{
  "model": "image classifier",
  "cutout": 0.4,
  "head_dim": 64,
  "bias": "none",
  "depths": [4, 8, 4],
  "loss": "cross_entropy",
  "eps": 1e-08,
  "adamw_lr_other_params": 0.0021,
  "max_grad_norm": 3.0
}
Rows from block 9 of a small image classifier, named by matrix and row number. Rows with one number within an expert belong to one neuron, the router's apart. Each number is 128 + 32 x the weight over its row's rms, rounded and kept within 0 to 255. All counts start at 0. Numbers have three digits each. After the name is the row's rms in percent of the matrix's.
After each expert's rows are labels from the 100 images, of 14976, where the router gives the expert most weight on average: "strongest on" is what is common among them; "peak on" is the class under the peak. Only what is clearly more common there than usual is listed. The data: simulated stained blood smears. In brackets: how many of the 100.
# router: slot weights (model.blocks.9.mlp.router.weight, 64x96, trained with AdamW), inputs 0-47
# up: expert up (model.blocks.9.mlp.up, 32x48x96), inputs 0-47
# down: expert down (model.blocks.9.mlp.down, 32x96x48, transposed), outputs 0-47

# expert 19
router.38 115:137104152150104157132093092175158192086145124103125135116118109098118185103117078154135165118116131145153051130093157132107125138185166185148207
router.39 094:117088117133147144154125150136167124097146161087112219163196116107124167139061122131131106086129128143089095076126107105098146136101130105192182
up.13 099:169155111165149149152086153095103125137156110154182106163163085087048123165117146114110188110107152133143099121109112150123083140149079135141170
down.13 109:146128141111128140107139181133140068096118107093093076175156115131136111153110159089194114094143088100115151182165081148153211094122072105145116
up.14 090:076172074135143044115109136118124163172108119129129108087103106070109110182185096115097182167165117134128088081136129184078149153153134126126165
down.14 090:117167097116094161173137124165130141163131075122177133152115172124157111125084092138162140082168087140133181094138051113158130138159114108100081
up.15 115:135095097105105075090072186163112134131140085078147160107140132117133038149126154161139122163128179084183106176053139088123110117132103145147154
down.15 103:157102173140110139100122075149074119183163167097136175137137087119095147107119130074085175106104174131129135103155144170178158131093187219094131
up.16 079:067098082158089152122150155081143176137107095145114132063115144046103114139158113139113124145195102154174110132126149164112154145043145112104102
down.16 089:145114153114181093087127165149149125120128134101193152110139180118140155151103125118039088129091188118192156185114126115121121065149071113134140
up.17 072:166172138107131151147108120144126115137138089071141133097150124156158132174129106140059133121103127132169082122133114178160212118132092122097046
down.17 081:139084085066125108163093162073127109093091136143130100070095100114107107106082126121057149097159099173166168163149137170145092124144148150142149
up.18 100:114046105147183121142136108096124113135150187141165133154112116155095138112096145122179151131129112226120141111094152123083184161117114104151138
down.18 093:118174149078107055112176090086123172081121128079064147141129154146137175114088140119128111150160103147154143155138185135176076124115106106105175
strongest on: ovals (99); crowded (96); no large cell (51)
peak on: small cell (91)

# expert 31
router.62 098:120110124137187167175108094143200088154083080082159145154099091121111087113088096064145119113120155109134127116183103123090164142112110098196161
router.63 091:167126133155134097188085155140157123101097095053142102143138126129133086140110189139119112153113173119183090131185142119113128078084172067179135
up.13 069:098107113110089062137154120106107165148144128103139156076179116133090172088075126109142146142149100134192073146102047124130164090110127112090195
down.13 072:133182155126135101085123072126128079147113181125201148187074149091102128118191144153068094110090146120073135133153135074146061139137085125155123
up.14 101:134183123118137124170119102136107141151175186124109108124108124095145116161144119055136127154114182192134212150156154115132163146133120115159122
down.14 104:134086139154166139118178130099111176087172112103087156120170161138139101137111106187117120139114030130113183156140146104144106152144125086151126
up.15 120:124088210088149133161149090121158138122135155109116088069076179201091154114150088144127133142130107133113105089178074139118148118114113127148126
down.15 116:148226063101067165184105153162109146134115148181131131148115192128150085134122146114121095160170115158090098113126151124134107129146130102132074
up.16 092:116202112133115152119091135108125095156148129117182140132106199176137182149164104121198141129103130131149124074078148104109154118170134178099163
down.16 090:083111126148198098143142144109092145121111146201157121111103141082183055106126115130163093116176126171097100135113122102177105095083115107107149
up.17 126:167159155142200080171165077112120060167167171085117133156127176169079124114164079070140144133090159151138143103162085120137117115134094205124103
down.17 129:117178165138140182125089123155104122139137137167117101122110150098157118124111121095115124158073059069044138116093163105102121084097050085171091
up.18 093:147108186147158091125141116110147086142138121089136133151117122124130108100127085110130131091122137151173081093058113120140165163118174148099097
down.18 089:087105067103104153107132090127099155146049131139203117116097161123134149120106130085122158163105156123079149099128128132104144093120142065145104
strongest on: kidney-shaped nucleus (100)
peak on: large cell (78)

# expert 15
router.30 090:090155151138165132184094130113161051129138143159104116070176117081102105085123170083127162111080099166126134097151114103155115122121185158101163
router.31 113:154142144170121092157095146177172156131155160091082172179158115100153201130107150078178193120106117132150065132100105117084042122178122119153134
up.7 098:115118208138159128107136120127086109155114147089151132175115153132157108114117104103150163096120219150207085114154142173188186137107142204167115
down.7 101:105127106149135133155073096119186136166170071097097075174130114133145135154110142124141130100147133178090166159055133126137089155128080097097111
up.8 099:079129091077119136154129135177143151147135126123134130083121167196201130108141085139105159124064096083136152201183087108150153116157171135135137
down.8 092:192145180194147091101148122168099140128122146091133189094156159082189168163158134126126139145192169147129118116109128124130100160096172085129172
up.9 097:073102097132097202099163179136129104140089138181126083183120163181178118074150116075161180143115118073173136168155129132141154111130118139145117
down.9 088:099200085118113083157131123112125118092136166177074137116118094104170107173148202124099099116161123187097104152166099129110125141132107144161126
up.10 079:100193064161061102123134121151168112115131110174148116128078085117126123137156126193098121136147146178099152163137181172162134098129106134123144
down.10 088:154136138120106105054195091138133129168050086127144101107118093162120106124111136152158066134097132164106183114133105194109112087108069105163135
up.11 109:093195146101113072157181146175159099128178093103133094092097131114129109142092084196111145151175106114176110126157127113106100164170142126110094
down.11 105:153132113137081209164069139127152175126110125133140158141177166109109139156173083160140132143061166079173138125072133075168139151152124217112105
up.12 119:137095112048136082121110113166159114157150161149114121157133170198153170180143152124134167168116134100083161148156124142153095098108107148124083
down.12 117:192151184146128101140112156149114118127118168161189167112169096125117088127111167099135184121159124160098083124097143080138126078121159147172108
strongest on: small spheres (100); crowded (100); no large cell (36)
peak on: small cell (74)

# expert 21
router.42 093:162092123182149066152126150180131158062094145121063109152157118065064137122130146122192106130112104150168079142129134119153117113149143077165091
router.43 089:149095090056149105174182173124191157154163159132145142135126093043135138130080140090111166125097127164177082086133179148141116053110141106128147
up.16 102:107170114134126192135114109188145133097219089118152128120186143083160169146101191155151108127127137144044088152145099148096126192130101140155160
down.16 106:112111147140154130107113117123108080112079134096112100159100134127117065086118159139120167055161200133169169145145160117171125131095119076170102
up.17 059:101076136098147147188085133108174160094100054110153144122115142069135153140062189119145141092172112138159151121107168122177120154169144113153179
down.17 065:158122083121165182112183152059175148106085164156151121173124088110131115068132129133115120127181144134201113165089120164142134074126079121122128
up.18 119:118128158109077112183108134096097148101136148106143159115162108207168156102187122083135119078146166128163131151137129163189157142093132120122138
down.18 128:158182117144138116126133177086103148140130094131076139115082116129085146131103177155083123133117107123083094105167108051151149122141122127065106
up.19 088:140124115122081122083132131152206127161154142099124070154109106158180107122145109062098132111097114096053172105162102148109109098138092075120100
down.19 085:127060115119104115141053105120080196179141076119089123095126141126094171114124040181114129160135109101117119107122192117154086174147136115170129
up.20 120:074156068109099148092168130116082145161197116097134103084180193126103143136161137144099116103155136126164116130115113133155168120130175150150133
down.20 105:135126141061127129101105170140117149093077133143224203158124066133139109120150113188089081105170178090126148116142130132123140126169107132091100
up.21 114:140140138153166071135184167089094116152081110105090097159078184166115151110145145135139051107146144123124123095110145120119147168142128139077121
down.21 108:127103141135136174100119119190145109135134104173161197079150105120084106134067129176137113146093108076125144130106106101089135087111114146167189
strongest on: round nucleus (86); crescents (54)
peak on: small cell (64)

# expert 27
router.54 131:158071123120194111119143091134139137144124163120184109141135112149138163152133113135086079093069196133126141163169113160133169145122081065168117
router.55 119:135109088114106199169119152109117157141106137101126083162179167179154143100103114121134145067147124060122149164114143122127086156089186158107129
up.23 079:132127176148140120153159135132104190178077129150087138119154120130165088125081090107119100111105155143189078124139076161161061097108129093149124
down.23 087:117157165116117155147120114158124104032129121081144157187139179143120133024170109134097117091171107147101110108144113076172150169144109104110105
up.24 094:127140151128127093060118089077168113144154128080144096123181152170169144168173124057157124182119086116109131164106133138109173105133121130115156
down.24 096:120159078128143198145132116202105122135145152086116102132099132168145040111147094130108213111151100083130116133121126152141154140133131161064071
up.25 102:096141137179176118137147154164130143156166166068120124130149100149101071110143048135165120154144121114153142145137081121119103185152156152059144
down.25 093:140151097160186119145188082136070114134114137097176162115129163084173160094158135126099164144141090110146157148139120087086159136141149173020090
up.26 070:103166133115063108142118096153107144094096148090143184088096154118150163149060178149173125078232108148126120140122106148099121091115104145121116
down.26 073:104152190190128116077148121096173118216156130138125171090100148132102066170136117108116175150106134132166092119147144116151173138115136167059107
up.27 098:078101187111154126066167066103193167155147144112128127176100117162132131111100097131083088092126203102107085136114117118124157075139102092163089
down.27 101:180084146121101167121147119103107130103134130119165134103149092171110143138137160119102124182134152130095122183102137141160146131105105062129074
up.28 080:162132137116134083120093134122108142101128135132141051125169107056134126089101141183140154172096135076115135130112119101153141199150110167160135
down.28 081:126088152118108159132127144110157120158139084117123098136144169086126157190112140135124087182194065128094122151115178098120117112131172149070154
strongest on: discs (99); kidney-shaped nucleus (94); crowded (76)
peak on: small cell (80)

# expert 2
router.4 122:145100068113141150180110146186128160107164131096084097154113121093108147095086168103089121125104127171132099106123104132074128177119141066137085
router.5 103:138140126163104151116131147133114165142130115164059080157074147131069179108107177108081104130097152160061156139133113146151059144115164089116078
up.3 116:165110078143166099167097140142110175133142161109062104131087097151112091118083167152167155128075171166129125133181124130136081122133136086107094
down.3 092:141086128128090064104101084149173140160111096132132115142095152066115115093150162107108151152138119168112113168106157206159133145176088131170154
up.4 084:164105179136153103139163114180134131121148095134106126072116162154175118164138054084085128169110127083086161121155138142110142104118148118109102
down.4 083:133188114106155141111144116115107108121134145120177125206175100160205111116132129126117144084143114164173133126108128158086141104159115174073166
up.5 082:132122128128174146120130154145139154168159132115115161082160144125132079155113080130168112157155128129128141162100143107145110116152156089194125
down.5 091:133123124152110109156106109106139103093167179108165170112104153078177154098166125124154126101126136140124165076140174095141155118112151199148139
up.6 089:158154083113092137161186160168123095117158105116109128101140101114166133169160141156089064106089138115164147114131155198085087183079152132143126
down.6 088:135105202107164099136077168088115146139125122106093154176112138154104135052132063140100145121126139088168122137102096120133204158167160133126211
up.7 087:129102136130093148110153052125153074194145043090139137137099163119171105138140065163090114175154199152192152184110134083135143143132102138131116
down.7 083:139178180096066182175106092127117124093160111113145094143104157078090092152124099143130106176154166163167125123173146102146111133175119126147212
up.8 109:144065129146110148127124204118090154128098132174137084144153116126151119117117088092127084145109186167093138066103131120148102127091093110168083
down.8 114:118123151081094070121104092139155102149110105115123106135109130091063140105136153140107112073115181121154127144135092167092069226114083142100142
strongest on: spiky cells (100); crowded (100); no large cell (77)
peak on: small cell (94)

# expert 30
router.60 093:119076126082131074081107152152137189094148098139149119149153091082144125122086108026129084133134172138137131084154188160112130119144145114140153
router.61 104:113146169141116167180099133094162132132140173079146131172067136114163082150128147055115089162108179144098115052114144091189085164149125086187130
up.3 114:134115143089165150104169127199138098181151115187141157132100149162114086115099094089115089135087217155124161165096085151110137167106107086130111
down.3 117:195141126200147198135072103098097098026154098079097183130153127100140112172194087132082144125160132125111130153141133120142121104104159137113124
up.4 135:160140099162098116121166175125149118068158083100087087112088161148164101094098120089109098169156105163185120142150171144152110158127137231171104
down.4 116:123146100131185116032176125140106142129098142100164099164122121153100143119109125142152125131194147102091130141123126101039114164178105131114073
up.5 089:110166089132111139144188133167121119103133112099082100192101124135146164178155111063076096111102041109150114147149129133145092175109170100099115
down.5 085:150133070150122114125095101095161075113087129143166141124108083121055116142167100109114171104137151168126167088102123162162122138141149142110113
up.6 088:126106141121140109117104108122135109109212102084162112082109163122082094088097078170117106076120124063143187087121176099140175118135078106136158
down.6 099:093136122141093180167098110075128136151119193144132087139181109115135121165104105134160136115175156081084030195104149155129082073144120158087077
up.7 074:134117065174097086128096165200117147123157079145174123152069165112134110095126125119117088134167072120142115144080130164038171139153100125130106
down.7 090:212143181132132163098082067120142076120051079134122138166121145120107117097137113100155168186120147097040163112124127182089163113073115102078129
up.8 101:118158152198075060179109118138132172125127115135111139104072170133091103063120069132117155111095152104139094145114148178115115132069199121121174
down.8 095:116117102154146133148192110120065076138176140096163144154171128162173121131173137102146087115151116145124132146148133178123126115147112115079129
strongest on: lobed nucleus (99); small spheres (38)
peak on: large cell (88)

# expert 29
router.58 101:135118065172131061126141173107137145112130112096117163119158128089096140083145118090158221076098146189161083094139101092110089188184141170146156
router.59 096:141121132157147057138136123123150146143116141168151129128127071102100091136131151113143052129126118155147125121155151153145084107168189128194192
up.0 113:123128119132124145178171104112120138108140145131069186115113085108133149140146091115187158077147127108175111062120102103110162135121194137165181
down.0 104:098140140106163094106161135047085101123116140154170126164152173126158120143156115092062115129091100130082116106115108131204091182141115161079150
up.1 118:115097104114111123102102070186137087141179131066124146114140156149140121088130081127150125113134146146129135136129083141149157081089163134145134
down.1 117:160166088159175172098108161074070100096102105176105142143137102159126123151180081147118147159157096125100103131136160131184093127132118162068090
up.2 076:106156139118151174169130107093107152076077157042168102176137165168152112133135212085131161148102137133093088159101149124074149126094123196084187
down.2 077:178139166160087141109120184129080110151166116121114131123105104188140155171083111133113132109153152153134138122179107121151164096156098075123083
up.3 095:146178134091121114090102126132131143129103083174114111116180101122084150139120106140107101065165087108102143090151089117128163199165161145186076
down.3 102:086174090132118095116099123065172162149049120173088106132094131122131126103107109139080084157147099131120082120095150089101095055065148144096180
up.4 089:194132101129084190108143115177119115203129119167096103175122125087120164135102146144133189152137102131138127103110114042149126087147156176120140
down.4 092:153139135146132119047094076100134172203110164118185130122117108137178140101096102157162122081121148116159082106141169145133114103105195138085158
up.5 079:107106141096113125119128133120128082114106133094142098135109098149156122103149113179068085188170165080126191076144114105094128157106131088099153
down.5 077:129094130102124200107115130114134124157085147141084138074127111118162124135112126096117099159100158142116047109125209155128088136160101152132127
strongest on: round nucleus (75); crowded (72); ovals (51)
peak on: small cell (64)

# expert 16
router.32 088:155164117149153107146098150150206157103106153118116126195121098075140120202086113115104106071110184110098130152155163120136078159140112129197131
router.33 091:160139059197187121133133138099124129117146095118101111183138171089090143159071123085153123115088076104159127117074191181148121170173127102155093
up.13 100:125113149165119123139108082118134126114173131107155157135082107172149077206100098219126102181117135054125052067102162099090113119206113110165126
down.13 093:166073153084172109124042119123093187153126113084091151122077105050150064118116151130170133089101134163172103112103117188121117132131176151154130
up.14 082:176152155115143168157133115115136147107165157117179167188158137068089125101112106140133155179101092145053132147163168128074090164112125135130128
down.14 091:111120146106186091149110063120088101127116134157093166081101125154129132135115106070129083122147128108156079136110130169207085111099144145101172
up.15 140:102139148093134132124099145170198123109113114142151119164112128120113122105157101163130105119167074142215149115083121072130033170151125153132114
down.15 124:140140150095134127142187113082083129115129136123140064104146137097105173118153067119115090132178130115121109156097107149131108122196121144074141
up.16 075:121145108155142093167149129122108115106128135160089153203120126209137057153133131117157103123099102112105111151163160139118128067148064204117167
down.16 082:128088155054109067094124146131144103140118118178118088115122184188105162085070173139157135127168126159089095143129072103095135103099114086163086
up.17 090:108134181143104116188140135201174115085090163137155123161153136127159127169122131061157103107125152163137156147106147164104075119110136089165112
down.17 089:095124091101099113108173139143164082064173131099126089088166206126120170086121087148156156097150156123245133110104099136142089162120115154129158
up.18 127:112136132156134110141150103105106143152175110119157004115164177123084100093128085174129109146102144140172105143130097135138139155141143165065108
down.18 120:143097133069183128116147094157099134133117107120179204131143123121145136125147141159098132138149159096069165185100092120068087119122158094129112
strongest on: spiky cells (100); crowded (100); no large cell (35)
peak on: small cell (70)

# expert 6
router.12 091:114129070136089075130147147122073105119111079116085170120115096102115104106160198079098100062102181141161150144130141141142134130137094170104085
router.13 107:121170073146160118114119156126132102047135105120155108182116095147086112096155181111121144153049134126132155133064135128169101129094071162122195
up.3 083:118134173189130130115160125097087137160156144078118060152153160140094125093093104080106164100116116097132085093162117145114128101101109125164151
down.3 082:095103116139144119032088129130120160071112109149124124145099110072143122172110139131131128085134115115112188158101073167124098101121122066130103
up.4 135:083083083117150043067153202115139112090147135114085151137112111140152099113142077126104107130146094159155121140154114172105129169139112151124114
down.4 134:160075116118161122116171070098112092162117111105166142110109084151145093115135075054124200119145123121091148093106135135129098130127114182123113
up.5 094:111181137109131118094064130177074106102160144078126149172170161149137136072096095099175144119094061132128198126134119127071068148089103174167128
down.5 112:172100093121152116105144120053153111175086094152156116101138143170155104116157092073107131138148156171088067100118096153170177077103148139092139
up.6 113:146133153099121179153122192137133152084104173110152116162091147135121060094058134119142152117137108138107165081169150179095120181134185176111116
down.6 111:134102089159152127085088130109133163117119095131182131119083120174114133201180138081146162165087169118108182114082156064161113056147081104106123
up.7 087:109095130069076158156070101208099171148169100202143129159171084177167125123193154143128177134124188148091168137177083138156105093106140084137145
down.7 089:135137192135123143194099192134119101132134118144096132093179087102147113146151112139114090158112117095116064113171206166133159144117103139103126
up.8 118:124121106151140116079083123132126152169158135208153127126132134104084144111163120088141161109134147090161138120164119096141109067123112086109134
down.8 116:095101112106138123157117060154041099032109082095107143122164149118199093144075110137105173085181093107099102112139117167153124118137128108102157
strongest on: band-shaped nucleus (82); small spheres (50)
peak on: nucleus (77)

# expert 24
router.48 112:140091171115117113166141092107116098175158154023085085130129097190104141100148131113130154104136161096139092149162127172192147189138106172175140
router.49 094:161121186123113092134110166204168123123114184158099141151118140113105082113137131121116115155085148167133145139146175104092140135124135119075195
up.0 097:152149111085137136168145137132122164128208118101091158165136132133092095087122107148101135187152097160083159156096083103197119151122133079116148
down.0 100:129178111075117079110189106114152133111128103177151138194102160092174118052089139140158075132120097130130145130110136102150163142142163129133115
up.1 110:148137142124163083139121158128132186157120139108124144164102030181108090176147129102117124042105112109161104097138040119145134120119157124117161
down.1 115:103077169110152160192144184174134170141165066154077129083122143145131136148156101157167142135078183115102130172149155070159161137113126124122140
up.2 102:076172063098136074060155127132123074152090074120176125126128145091148101106133127113136164154098116125137124095149115101087132162122145152090119
down.2 128:124083092104111095099162099132101100156095117147165146122121131172154078141157116176111137066113153116122136158157124134093079173121081120104060
up.3 140:119115084083170088103183113151170068133149138108156141222150128128135080119103149133113158156163168089147179094175106113078163161136139122129117
down.3 140:135152094050118090055151067123120117140128118077184120099105134157141072110152103199099133126148155108121127169156116169088115146114079109046145
up.4 104:105158156097162147092109096165174081163156154156156142129149090189113100111125175139095107160113101113160129098118057171088178167068132147151182
down.4 105:152153084148147087146151183139138132131153136172083130147089134075168075120163089138109134106135110142129103113112161135135152113185106165060131
up.5 104:117152120088144131051120139109099117111088132121141123130130120131142086135144058150113080134158181166108177101124087103136148090214069140177110
down.5 100:188156122129082121156078117129162207119136128115122085151168143099106089149117124088114138184090112146112129170099177173162098095088134097140113
strongest on: band-shaped nucleus (100)
peak on: large cell (97)

# expert 9
router.18 126:175120182165107094151152142088109161094140153096131070204099091109082112124156096072129134139104199140186123121137106194149118141127102147118133
router.19 128:133190124130120123180163098108141157117086098131186118213118126142152075094097143114126089142110155167196091122171157155216153146163105146123124
up.0 087:185138095093133135093086140117042123118146089191102170060114166166133197134117121148146169112143125133173081129100097142137111100124136132160207
down.0 079:132156160143129125138111102130147159126135155128138184115070087084102081144157130090092147164112106082134155092121153139166090163159162055095168
up.1 102:068130117101142120055148073078099132146111046171143140100124096182154172087126085207174074144118111109109145106150123123135105162136108150083148
down.1 101:090104119108189108167146120143113140134114133045128119099113118131118094186151126116176140087097153103165153156156147182152127108181169111138167
up.2 084:078144166118127083110169090146108119135133101158129132119107097175161090142150129144124115140103089091106132149073176087173126138136220122108165
down.2 087:152119200143133122091096153135092156139159112056119139132147144108125067130114165097109130092136088143200118134149125147070149171122111130188107
up.3 093:118117194143169147053170099131148157066152165100162060117148140081081151164162124110063157088159155113134138124122084122124123084168109155166094
down.3 096:121116151159095178077087167139195117138121100171101077121093125087124186136159130130130081173093117111172104184118107091163058165156100084111064
up.4 105:140188143115109065180139161119144152110113191136125128137191073140117115136179097130153111050078147124163103150165093149178115163080052149083174
down.4 111:143076154111142154175086130164086126140158120124117188090082094121152136112099127137142093138151067093097135084137156111147143130148194129117121
up.5 103:118129145130120134047134128133104153154160124117196122172151155096107151177118140119092156142096165113072058147065102129108121088129131133123098
down.5 103:128156109146113136098142183142126087150142150122138080144150154102156140162083131129112125132128129103235116121107142151126158118134052132136085
strongest on: lobed nucleus (100)
peak on: large cell (100)

# expert 14
router.28 116:129106129156163118135158180164122138135137099167105089117132103117108114139069121167081103082106091086087080092142090115158143138139187107159164
router.29 089:142170112088094058174101170123103103119122162116127130144073144105125080090121143099113179150088122118142083147166195154114134102152153091134119
up.3 067:138085081167164112133118141148138117143135165118178128112159168137162170124095102097201122085117135120120083209151159142130150104151113139235147
down.3 070:148143141136079094105129127152132146152142091180137092122119125186141103109177158079115149106150079141094147130112074148117121198084122094107190
up.4 121:145154075157161176133083166162119074101134142127077081154108147117145138134122153126127101076099115144097112134112134169120071118102106182102186
down.4 119:154133163059144089157141126085094161142159124170089073131130155163142161135126225089156130127114112139119158158082099083129126074147108090135153
up.5 082:141115138132185075083133087118124103138109112190115144102126141212139133125057111135146084136128119180148112095107138156126150077159133097170151
down.5 084:146174104078079134158165133143148115113174148091178124124091107060120100139090206133129100130151172117113119116103068156181116117130090133097107
up.6 096:145084106139135113149092101125107082159146155169098145088155119132123140233102138124130122118122165120126161146127089143126190087059197147106194
down.6 091:085112137138141163123070173076090161156124136134073121181104107105129140154090100074128115170106136148115109158121147199130130093106154103126102
up.7 112:093115155090112132139154123182158126132128150114115141201103083113112150145159151105061155135099139130108157133124068174130136137117161124112088
down.7 102:103135132139062094113131121086136210127122134093125124120139138105147124114101090145187154106104096109097146088164172105121163126183129173104102
up.8 080:073106189117087066152091116105097110140099088157086099137123069154119127106174084133099132156120080149108117192146138053105167086162134093160191
down.8 089:077100084101135155097174140127154106094145112124112081119193139083124086109140165184116127098125126102211122130048124076095161085106147155125162
strongest on: ovals (100); crowded (89); no large cell (35)
peak on: small cell (65)

# expert 3
router.6 087:158152171155131102136140137150118130079119118136094108180160210082112044112113131114151088116108136128140065114189108144142102063099117122195187
router.7 080:119118086161133062137151101106153091077102089051109121137126171083087135139084189125091062129103147126122140072166135158152094147193141122134130
up.7 087:067071133182178140097111140110196134121141128173168159105178109122105139190083080107141116129126068069105118137154180095129093093101142117123141
down.7 084:034117137102121075162114113112155162162129131088139133092030128109134136090072156103149123136144104117074203101121101134124113162166136200130141
up.8 127:151123125118151157151156143098093116117139140116121083188218172119133129128120128089127116091136146128169167126154084172152104126137090146100099
down.8 123:164130152079172134135121156086117126164118109135158159116092104099078155147140118146086132179128114072116139223062120084141175063166090141160098
up.9 108:117147126099126111246128105104082116096138126082127083150088133091131144138119135078110121141196122152169119106148127189156131112136091159118135
down.9 102:117130118171136164052143145134129174168092145151165093152059144149072088115136180160137148119153158128148146104100084103167171120141105104164097
up.10 098:100108140086139142159108119152168174100102169090089137140120173088118120101142096100146145142181161181143126116162156148111098169092132154161133
down.10 099:138173139165118153137128128082126175106171091137137114149180098204097148142167110163129063080081121088145138148128161120190144101175131122129104
up.11 114:127107103094113125037104199138089133115119126118159059125127153155173096165161112135159138139140136126112173170179138165132140124113140106006119
down.11 109:179135129032146149169158081173112104134157115117144167081198130141110122116115130122129166188104112100124107110093138102108087134166118125140085
up.12 128:103132104068053131095124155108147145144178139195121133104141118171123119133147090136147120115122128161105110124147091145113104098130109162091130
down.12 118:120210097116167148206129097100045158102146148120072146131167136162158160147202106168122148128142157124122118114147092118132103154128166115068127
strongest on: lobed nucleus (95); small spheres (59)
peak on: large cell (66)

# expert 17
router.34 092:129105146159150073087120120105101087213086101100121130090137139083075175161124103096103134111144123091093082056146084108126160139140171139206200
router.35 100:113124163114139102167102141115148129105092176094136097122140164103180057122109148148120129144145130155130062105128114134079076110149096164160152
up.7 076:095105182097085142194111123094088120103098189145147166161151146123112149112107139152177096153106164187077141106102156129093107158147155134150125
down.7 082:113172111130144122177081126179188124073164178134092154098168105147161116126153152122152076092081148160162092129136141150126204110115138109174129
up.8 073:096153104144153137145132139102077164116153178107159118141143132115100085185055175169116115147055099113147133131102137140125131185109115128118177
down.8 088:197186113134107180083105169134147091144079127111181131100141126160142181122173163083187138147128126118163152086095080145136168080156114124169096
up.9 092:178100088130164128069166064122119171156124149148137145123155086160108121130104126170105117123137090100075126153138166126121127136131147152092126
down.9 096:113140079075163138089116094161133097171112104144149094163101081116110094082092106110149125221154096111090140118078094115146153121099185167139081
up.10 098:101169082122118185141079168120112155127124140162148117135244123179127122172129147152140139117189129151172108122129158119199121103100137068135128
down.10 093:101094182157189060105135134148085181060077142129077181106168143116099133106141139139149217080180096126110092094136073103111115188106094105152128
up.11 123:165125114137117136113135116154123147172146127162116097125153129137136089136126163115146152099117169094156191082126125191164157116120137166154151
down.11 134:124109143092152103165156143115111153123103109064143141095091218153100153091107144136126132148128136109078171137130145112101094129174122100078133
up.12 087:129129074123082098124097165114093085129128134136173121130079121102146067117114165136182108135128182109120152150044190059131152145162173159134182
down.12 090:177115157064176076096138130093083121154131120126132117099102125172137142088127174120139151105109126084116146112140088214136156147158137120133071
strongest on: round nucleus (80); crescents (54)
peak on: small cell (60)

# expert 22
router.44 082:134120140096175089119132120174162065095103147113092132083114130102164096073169130148133140117044153124172113127118150118155081154120172091161127
router.45 087:154161077182146106121087108144146117151169099151103149135090121093158125155111150050094128071110164150118179065167158097116133153066166158151123
up.16 085:155068192082130081167123099104149123150095146035133123179105177155143073127155078058157131160108120122140133157113081087137191104121091141123127
down.16 089:089116134124091143098108144154168166188125110146153128161154164082094122117103184132043111177176123095085120046113154142136121092168107156161061
up.17 105:105105151120142089129058194115172111139131178084134115146151120126090117097110117101189129143135153169104153114154144082152080108138079098119161
down.17 105:176189130166154175125154123160160191143165131138120095134181144098138114156168112124144125148161177055084095186108132139085151133114084108125104
up.18 115:135136083136142183157108099194152087085111116113110104064158165100102105130134133121152145149192091161222115139101158062167101157124148123102129
down.18 121:141135145151137134045165138126116110138079096139154130160066117108100188143127124198163105090098173143110168125139144088146097127182107133096169
up.19 119:143155119133087161164121089105175099107149114099119136120142161084069134188112151074172192122141105169134181099142111098151157147107127139128166
down.19 117:141136133168149182077202106174106123149106170145182063127070115137134153080116085117132105151131141153148114144111144063140111140143157136099123
up.20 069:080104114097125196148106160081146130151113125174189091085161147174137131135117107094113146131131152180117093149146103132124057089140101127142129
down.20 077:103162150154175109102139131149107137073148144144034098203118188126137144130108108164100100117148181090191129141119146185133124042110092120123178
up.21 114:083120124085081192085132103209095128109169165135176075066138174146121156120101068182143142093118154141183114095133105164133149135112140102126126
down.21 104:140129144170128111140111126090070094167090146122108187158133108140127144146198163181101107100117145103107102131093126166095112116174154133131131
strongest on: spiky cells (100); crowded (98); round nucleus (41)
peak on: small cell (83)